From a checkpoint of a small segmentation model.
Model: 48-pixel images, encoder activation gelu_tanh, encoder patch size [8, 8], encoder layers 14, decoder activation silu.
Rows from block 5 of the encoder of a small segmentation model, named by matrix and row number. Rows with one number belong to one neuron. Each number is 128 + 32 x the weight over its row's rms, rounded and kept within 0 to 255. All counts start at 0. Numbers have three digits each. After the name is the row's rms in percent of the matrix's.
After each neuron's rows are labels from the 100 images, of 14976, where the neuron reaches its highest value: "top examples" is what is common among them; "lies over" is the class under the peak. Only what is clearly more common there than usual is listed. The data: seven-segment displays showing three digits. In brackets: how many of the 100.
# fc1: MLP up (encoder.blocks.5.mlp.fc1.weight, 768x192), inputs 96-191
# fc2: MLP down (encoder.blocks.5.mlp.fc2.weight, 192x768, transposed), outputs 96-191

fc1.405 116:128111126178151174116129119127126159065200064121169120082102091131081132122130122106145133147140171161162187196127160173190073170126140104160120141100151166128155150083153207151119154158100137121162160130162185137114110126156115153135146111132143175147156145130076138108192159123158178131
fc2.405 072:116128137139098131140134116112119134121135168147135126152142156111155148143123129140119152102112142136120113117102163117118140105133134113129133109109159160170119115146132105128118095127131122110145122105143154143138133141120136131127135134142109119148123138109128102106108115134110117107
top examples: dark on pale (98)
lies over: screen (81)

fc1.107 121:098105139195137159115108147140134140091184136116138143105123099134118182104073069182164065171143087129164201140151125099133136121067108109130150096072118113103152109136173154092145146122102175097124163140113163095092169106104077169171113140143157140127119151135114141115118175088196160117
fc2.107 078:122117128135123135092134109121115140134118115156123131139144128142130125143156134106127128125128152116130118131135143118115127122137134141122129139113129144167132129127111107140108135122134118144132139128130111137146126134145163104120167138099124112144114119118119108113136131122117120110
top examples: dark on pale (100)
lies over: screen (76)

fc1.744 111:140097091152111115087146098169127124093176096118135156114093085105141167131152149088148060162157172130184142098097167172187137135131127098112156122100164183141109166108127162150055106121119129120135175122132176123108092120107126149171141104094152200154119139125100124145150139090120146101
fc2.744 087:107142122122129138129116136130137146133137120115121141135134126134122125111137135138138141121132115127111137137117139123128117128132128113126110125132136130165108133128127134101130137134130133116126126130129137132130132135123120142135114115123139133120115132121106120118113133110129143124
top examples: dark on pale (100)
lies over: screen (79)

fc1.699 105:123085130154143124120132150135094116146123131135137124115107159134156155060172131101183112104110094168157147094087123109083106076103122155196173111112191107080150109105117119108160114116164168130088170145145146163137164107131147083128114158129161138164131168130127161177144151136173220140
fc2.699 104:125135121128126147143125119123134134108122134118121128127145132113121117131125134132127142107119124136126134129116149142126128136119115109125125126127128131183125111132125116129120115116135116117150128128121135126127119126122139126132117131121130134132127130122124105133135121107125123123
top examples: dark on pale (74)
lies over: screen (76)

fc1.544 115:111102112146182136107126106162096135110221089153156175118119108110100173089141125144158116202164193130164155138128156178150172069119097098115107145126113102142104198144177138100105112158081144131104131101125182140086124102099098152152164100128162099139128175142077134147162177077128188108
fc2.544 065:109129141127116138142119119109122132103108155119130141159135122103149133149118133137143118103140113128113153136134162113119121147118143122116111106115147153159135130106117126122121126100152112109177094136127151144154116151127109118134111139134121133117100133141119117104111126111145149121
top examples: dark on pale (100)
lies over: screen (76)

fc1.524 105:120109092133124134155133161123121154124100081132201127151149174128111117158117125073078166116073092149125097126131128141141141191141111123168108110080110125129177071112119127123172099083124112105144093092101078140098089102137146143082141100158108088091103164169154104151148085160126160082
fc2.524 097:147126136119112108143138119127138123133131147129103131127134124112127134128112125108127113121134146142152115129120138126120119102118120131119138123134146114139103141148121146130105136125148128154115121140140141132129135138135136124118140121133137136118123133109125122115122128114123120122
top examples: the digit 1 (55); third digit: 1 (29)
lies over: screen (78)

fc1.484 107:141183137070109183183128061136125113104134097076077146107147130108165099090141105134131058106155096179176120132155112126179133189122081131113137120111077136180164108147062087097113146065152122145121123174142154071151122166124168165078160134119183151157132155112151096129172173137160106095
fc2.484 072:129135129137143125114139135144118154153127114133129139135102125143108129123120129126136149152133115125121131151096141147117106131125112100141151122120095104113113120111131114138136116161110124123115141122135127111110119100122106142119137139110125129135140110136142125121115112111134151149
top examples: white glow (39)
lies over: screen (67)

fc1.264 152:149140116128113127162147202127108177139097125153143129140125141141149099114146160138117029091097105155109113162130165141090146116113117093162162128113101126153086107134146105114138136122150128109120098174152095165091068164139160146101113152146136088136099145128133098165093142161101072109
fc2.264 093:151129123133131141118119144140121119121134110146129135122110135130123116131129137120157128124108127131106135121108130142102110132126117108136118131139107123103124121121111142125119133124120115137131116136129116143127120134139126103111133138135127140114125127136132126109120132115121164139
top examples: white glow (51)
lies over: screen (81)

fc1.766 118:160181112126085174138062126042168046136153142156137114108088089141090097147116112126158099114183073118130134110130103078142095204112121217143151136135182139159128089110117170116100111085084159167076121144124169139134110182140137112103191111114133151163144124135148096049103105142106106120
fc2.766 082:131119104124126106099153123150121133139147112144124140099118126163111100141129115117144150148113139133125125142109130155125121121131121100155133133121112133108110104142146120138125155135111118118123119126124115115128127126122134147108122139124125135121130110130144125135120128112138150099
top examples: white glow (62)
lies over: screen (86)

fc1.363 117:096110175122154112133182095143122181075155142122120097120134137102140119096169113115137044206165117165166181142206176108178125141109114074091168124128111150173154170110114172082106102150121146154131136204091167147184096130112119188146141141133171139139121125112123138144113154117192123154
fc2.363 080:137133099130099131114143120116104141121132133124145151119110155128131127142127144140142123105132114146115119137124119142122112127122134133116114129124131129100127128112117129129126131132114126112141141116136125122124130132136138129127158131114129118135122114136107124121140121123126145128
top examples: dark on pale (100)
lies over: screen (77)

fc1.252 112:088151062099079156132156123111165103120098089114141054123168096123116091108170083143108081152144066157164157102218116133145169128108111124144141063144165087138184076160123165098128108143148185149162113082097093162117165148131161107134095117144157083096107118139170106099078157141148113101
fc2.252 088:141114144151120125109131116120114132130121124145127141144093115162128124165132130110137135132104124125116120118100120093138113144137157134126135150109115140127105142088120123134132115132120087144114124171139122138149125131117130132123157149109139113118123121135124126149133129136113125131
top examples: white glow (43)
lies over: screen (74)

fc1.131 113:139143139090148134114148116186133094079179116137121139149129137169119138072111139071131094078153143150124119098141158126197095142119162120166148126110132152207110181096087172136095100117126109168134156108129132155133109151124086171138129125128167177140124133126091134109206159129136119094
fc2.131 084:124126103127135114134141138136136155135149125110128142111123127131120123145108124135131130138119112129109131134091118135121135128130129109126105127121141125091136116138140122122132120139122155110160121113118104128129130116143123120122133125107128140129119133138126117123106147136125156124
top examples: dark on pale (99); second digit: 8 (26)
lies over: screen (82)